Rows from block 3 of a small class-conditioned image flow-matching model, named by matrix and row number. Rows with one number belong to one neuron. Each number is 128 + 32 x the weight over its row's rms, rounded and kept within 0 to 255. All counts start at 0. Numbers have three digits each.
After each neuron's rows are labels from the 100 images, of 14976 (inputs lightly noised), where the neuron reaches its highest value: "responds to" is what is common among them; "lies over" is the class under the peak. Only what is clearly more common there than usual is listed. The data: rendered rooms with furniture.
# fc1: MLP up (model.blocks.3.mlp.fc1.weight, 512x128), inputs 44-65
# fc2: MLP down (model.blocks.3.mlp.fc2.weight, 128x512, transposed), outputs 44-65

fc1.11:118136119172128126206140158133202126103131105131108136108106096080
fc2.11:126082170143128136147140121128181163100114146095123152127122117075
responds to: black walls
lies over: wall

fc1.330:143169142112118171079177074109119155123121074154107108132145148144
fc2.330:145125168093097123051170171184128102087129116137128121174148076108
responds to: red walls
lies over: wall

fc1.81:149123121138139146068082105169165076118111178165103207094163130074
fc2.81:036198162181118118132121120159177107165130081155128098096092146096
responds to: green walls; black walls
lies over: wall

fc1.248:042117152077160108076174062122117121100103129052109158116096156094
fc2.248:136164081168125144113091126156163129069108119132167157119138157134
responds to: window
lies over: window

fc1.476:125130157122112140148137111138057122112069115118076133150137198155
fc2.476:184116205152158102066163144075137118195117111133120138120138074128
responds to: window; red walls
lies over: wall

fc1.269:085141117168134123074186168133094151145114140129073088088081153137
fc2.269:130089090133127130135110156157130129155123116134112107111138136079
responds to: orange walls; yellow walls
lies over: wall

fc1.40:147122136083137140049065093124113081109104110157123136179170139128
fc2.40:148116153155123145110143121095146092157178188159128159130144137179
responds to: black walls
lies over: wall

fc1.313:095111126153117130125118097120135138139080149132120176136100196147
fc2.313:141123116139121141108109100147119092192162114110164114174136168196
responds to: black walls
lies over: ceiling

fc1.394:075108130093164159164159053063140143139061111093108172126117100121
fc2.394:118160119143148111131121139150147103106115142079116139100136058129
responds to: window; blue walls
lies over: wall

fc1.27:113114118218054094113147086133123200125090098120108110154132142177
fc2.27:147137118131136126130142121118161070099156127169162143144147111197
responds to: green walls; teal walls
lies over: ceiling

fc1.233:133147132132119141081086066105159113112125061102135118183128080045
fc2.233:097161167159094127156045136111091101092130139138125151166126128070
responds to: black walls
lies over: wall

fc1.140:116140130184105164097114094094113087118157121131081134154164182125
fc2.140:165118186187169146108161102082119069145121146115130137116164105088
responds to: window; black walls
lies over: wall

fc1.211:149187128117120122154214125126105114107090106111161085117134139166
fc2.211:161096105170113109113109138081109148168111159177146158154131168160
responds to: green walls
lies over: window

fc1.332:070060130124123129106228140104141119128088139124103104134119148150
fc2.332:095140096100143146096140085132173121120089087118111156125141097123
responds to: teal walls; blue walls
lies over: ceiling

fc1.481:104130118152138111084073100110110146161130152181100134181165055103
fc2.481:117079111149141138120086147105165177159083083074150108112127149087
responds to: green walls
lies over: wall

fc1.125:145063147125127123125129191115169095073137128163105123163135175110
fc2.125:128139156166112126105080161156091144151066147075152117130121082074
responds to: red walls
lies over: wall

fc1.459:115084104212090161132053082160133114123125115190154133147124163151
fc2.459:125138208207168125136086170106152129142131125057107157108130078110
responds to: teal walls; blue walls
lies over: wall

fc1.232:156116098116149113101077081109105128100160134127083204171171057124
fc2.232:157130110165150124113084138074154153112157088080114196091147091122
responds to: teal walls
lies over: wall

fc1.261:127112132155078140126107140144143107146106068111112144141152113080
fc2.261:085128133197121139106127120131130134165135160142088113105113130092
responds to: black walls
lies over: wall

fc1.376:116086114193090123082200184156139108098094098162133138083110164139
fc2.376:130169094177149142121124079092173046153093122097154146175126085106
responds to: teal walls
lies over: ceiling

fc1.235:090093135098163124157184126112133148103075182127121183150118115087
fc2.235:113167118194107150122120096130122119104134124153124089121128133095
responds to: window; blue walls
lies over: window

fc1.158:071140145136131164103087135154112126145122121122147156091186109064
fc2.158:153095110160181154115100109133159153137152071109101175156126119127
responds to: orange walls; yellow walls
lies over: wall